A small model that predicts nearness at each pixel, trained from scratch: norm groupnorm, batches of 256.
Rows from block 3 of a small model that predicts nearness at each pixel, named by matrix and row number. Each number is 128 + 24 x the weight over its row's rms, rounded and kept within 0 to 255. All counts start at 0. Numbers have three digits each.
Before each channel's rows are labels from the 100 images, of 14848, where the channel reaches its highest value: "strongest on" is what is common among them. Only what is clearly more common there than usual is listed. The data: larger renderings of crowded toy scenes.
# conv: 3x3 conv (model.mid.1.conv.weight, 256x256x3x3, standardized in use, each kernel summed), inputs 0-127

strongest on: arch; largest object: arch; umbrella
conv.114:132158144145122135154077127110152123126117153145129096156166147141117156116117127140142168105149139144184101134130133122170140138092119185132139138122128141145149146122076133132181160199140165144099138077160128134113174123118133135123153117107136132139146146112163155143147100129101085121149130119140133141171128086118124103114113111115109114120133104131120123153154133158127102114133

strongest on: count: two
conv.137:116156159165150081141164190127163159134130102089119136154137195115113124169164149134100157176128128154154128102117138127170136145170118160128118148109157132132148138143158170150164171145138131126125084074131116154107121132152106169122105105129130127151160153093169141136170159098113121121163168121181160158166163141120166158140119062120140144085159120175144139113118123166132086134163

strongest on: count: two
conv.85:142166072112111144154139119087078111103138093092113134155134146112127107117112103115129151146120097091151127133132099106142129131099089165084117114107129130147101139122150098131149088131154140096119126121133120111124153091131114122109088106099149148100118156104129066144153136108075102086169094126150138192130071124074111128129146122104130099134127122131105149126116102114135098105103

strongest on: count: two
conv.120:135127139137126146138108171104169132112112117149113144155178143144171079143069140144153131092167082138142126138160156098136137129099142146135118146121103110149128130143158132121160135143150180178093140092106137127141133154095113107128155124118121131144143157139152141142101110124149099124145122103184126088138119113123124104100122135110102116122137137101132134124084121138111154135131

strongest on: count: two
conv.95:075128130142143136122158164104160116145105054108103106139143115152121126099125121071123146133184154133154147111114131152140156133188123148140123138108143161142129134141085139102050150132151133124132129115152115104138158107105159113126121138115134130172148094156148123111108123124129106092120129089096142144155143128152144121152149132153105131135150124125071140148139114151154098101166

strongest on: count: two
conv.251:115119151109139110118142128114134133156144064137140110123122070136163146112122142170149125094147109167133086157130146156145151109167156124133105125124124117164134163153091168132120163140131122118148142143102114121117121136075111133124149115107081141142122076143121149096082115121141142105106130119072118119124125120137159121125130101125101127119146133116127111085090156133146135098130

strongest on: count: two
conv.72:105138084131117123126116118153059117127118114121123105118134136122133112122116119121152120119118137125184115182126118145153114127157070187099122123146110148206157160113124157126146128176223139123102112142112128124122147117128105163095134090130103107086127117086152105111122122115130131141145086112118121181117108111105109102134104125113125114115109129082102102116114108088096097123080

strongest on: count: two
conv.15:135130111098120151132120130112148121134134110127135115117116122086124146083087129081126119105098153138130158146133148126136128146128176126116144199110089133145133126144105127140135160141113106154139116138107105100114134065110127120120129129109130153125121117153131127088096132148160146132120171102060128137134098061154113113134109126116085135040134083097153104143119112133110088147136